config.yaml
model: "self-supervised image encoder"
dataset: "scattered letters and digits in many colours"
horizontal_flip: true
hidden_act: "silu"
kernel_size: 3
projector_hidden_layers: 1
residual_init: "zero_last"
optimizer: "normuon"
warmup_steps: 2200
adamw_weight_decay_other_params: 0
Rows from block 3 of a small self-supervised image encoder, named by matrix and row number. Rows with one number belong to one channel. Each number is 128 + 24 x the weight over its row's rms, rounded and kept within 0 to 255. All counts start at 0. Numbers have three digits each. After the name is the row's rms in percent of the matrix's.
After each channel's rows are labels from the 100 images, of 14976, where the channel reaches its highest value: "strongest on" is what is common among them. Only what is clearly more common there than usual is listed. The data: scattered letters and digits in many colours.
# convs0: first 3x3 conv (model.blocks.3.convs.0.weight, 128x128x3x3, each kernel summed), inputs 0-127
# convs1: second 3x3 conv (model.blocks.3.convs.1.weight, 128x128x3x3, transposed, each kernel summed), outputs 0-127

convs0.34 095:109078072134135118127149116119143153125087113099149119131111155115105138135080163121139148149138097137101108172107115108106107114122135112160106122102132147120095113152153121110111108153090173149150114181103114164085151126108126146090116135129124094127133128116127122074119065126119133139129140121126114118126184123155134101116098094124135136110156134145173190100127083129153133166143
convs1.34 088:118161133169077111120125123162112104164113167148142089119155172160149175126122154154169147116206148092112123125137160098168124136134129147141141121111140142114167138114114147107130146128149138151140185077117122124122147164091129102115135126143121147165135163123145150192112157154127143114155100129126137145165136127148161145130123140114115126145147108110144099151109175140136115122097
strongest on: yellow; orange; white

convs0.39 095:154142094126135132171132162118107152147176140123135088139167146190137078116125120114124084098176124120115140096114130131112125120148127110123111121149133158106108105134142162151135126138151149137102125152128161113165148120072129130144111129117132095090144125085095108096093098144085156079089142129128156115118131138111146154109131110110137158102115076131151070178140123108123146148121
convs1.39 092:139136120156088127139175102169116146144097127153153134122138134115146147147150137141121158144133123099126133140108136075086090117127142112114082092103120101130094089096118110072080159132127148090136120147150129114122111155149141136122139093136129113171139153095124154164119167141096143152141060101101150154127158110120122118156120165164143156135146125090103139100078144101127139113127
strongest on: orange; pink; yellow

convs0.44 098:117072130137134129138101114124118132130090104106131068100119116130124116121130125111106125111121132126140169115115102121130145082171116150120109103163130129115143120115124127136129106115107137079125109124124116086124082093140109104136142092107128085115130117149142140052149163140076118156133111119145124127138159138149121134128113107100156184120152150144153123204138154102193141163101
convs1.44 130:114137081124113133116141136172146168098097138144089129169116126170101112081147123112135120113125100105117128128128123124097102120112129142091088136131122112138108115117125139115128178104133133135126124102116125124153170156098119124122212118157141119157141117070191140190081136144130148120142143119143148116109137147137094124119099112110124150121120082112090088086105142130110100105129
strongest on: green; count: six; white; yellow

convs0.121 088:134155134140129160119112107145100131115141152145103096154105124150126125109148156131151162124118149142078139157168113114128125094105122138122117135119089164124083078165066089107131123106078192081103129151161124129128156128106101095122140124108179144124130139130132123145143121118139125108122149101133098120107148127130098136118110119066089114136091128099131100124109151197134130100125
convs1.121 147:117088131125128136125126192075150133140135122132105144186136137100157140148131098106123102087112120136131119112142135155133168146083094133157098107155143092131134144089139128106107111102149100120162146063129142147151127134138124114134140158125107144116114119140138078113140103122130061128098113101149175143153139123186169152086126126094141140143121118143121151157157089121127155107139
strongest on: yellow

convs0.38 102:089115060135159077117149128123160125128095141118173100117141119128132133101121140141129113216115119151098091125128124152137121105135134115138107121152107101109101139117114152119135054072060137098102138120163174109148147122128144189147162120135140123138162153136162123122110125151116123138175130142120117131106120123135133143123121104157131110118151131124109126151146099100127138115149
convs1.38 095:110121078106091123145109150112068158150152128128165105120152143128177125125154113141163134130150067122127101104104140102174112154116144084146135116127120123180149134083170122101134150162159146138114125130108111096117146114080125103130046156129130161110095126122129137179144118118122098090124093133109103109157119142158113116131150124126144126116135128120136091117111149128147100133121
strongest on: the character C; largest: C; the character G

convs0.12 161:133122121126049097157124127129179140122149081108165121083127156139123123124109119109104166178154136135139126115081124110110104126120138140119136127123131159096133098120085126133120176135118140136108108165139174197135155156141135157153028121111135129117125123133118132132125141121119111099140150153110085122132166133106099144106092141100124137157123102116126133147127120153140129148140
convs1.12 148:122128122138109156112120126104053129124070150108104122255132103140128150117115177103136102124091124128105137138151118112143141120136156131119111141112124138131112135157153123131132082111128125120143148114136121108102150152140105115122024162133133122102118105122108126114110125128142137141096100114126087130130118126110140120147155110146126143117131162097123144116119130114118147135119
strongest on: count: one

convs0.42 107:108058071101109086099121111115130119130102109120152121138167117144086134133129115150148110127172134158127167121150132135096126126126121106151103114125124112137150125124115129136120092099168132123153162155099075119134112087111122140130115113134131108166138139115170129076173143147122139145126123130103090127142114111162142119106089140091115166135121142173135177178115110114154149176167
convs1.42 119:153137105130148140114120115155120155149102134153111083175153120129171187076159077135160124129163098131123106147116127138141096106109153120130095125126121153127138118115123116119116183130127110108142125108116124160147163153108129104136137149115136086126130116100147132198087139152123134112146118104166141162176134131138143127121144120121106092094133086094134068090103146110111104089122
strongest on: green; count: six; yellow; pink

convs0.115 092:118125126131105089136114136091127117122161106111178082151161152117133073145117148174143144154138096112101116107141182143153101117168182073148084111086098117089100139129118150145146139085119168128142114110115133154148143126120109154109131098112115128127133140097117133090132091112126162151128163090135124122137162112132169147111126146147102124122107116160165132106119128127106156167100
convs1.115 107:152113182123146083164145118078130118168145104134145159133130126087156131107141079125138130151167145178138140114110117158157119116126111136158141098130092130105115103078121117150113092125128137129138134070131102124104116096149142160153130148129144135144107119111144143093103122128123117129143158147110135096094095159116105143093129116085090126111115115140163201150140164138147100171120
strongest on: orange

convs0.103 114:131176108133130138113142151136121102112125186157149138152125127135149135134119155083145101126126134116158122138099100105138128129124135146099120117116097133129136111127158082122118171138130137121146137124093103071117113126116083113107187170080113151134116131110111104172118137131182138150101143099141144114145088128111145087171161080139109159135127143203157110114113151100137119142162
convs1.103 077:172094139131142113117149107124104146154129123110128139040143111121074143121099121169137146112112130104124142126123155156129138126169151146135130142162144144131160097141118125116144128109150142150137123088120152171132144097066169118135163099163143148141110132117147143135102132133101140087146128141143090167152096143109183128109150155114156103125111146088076122133108141114109077144107
strongest on: count: one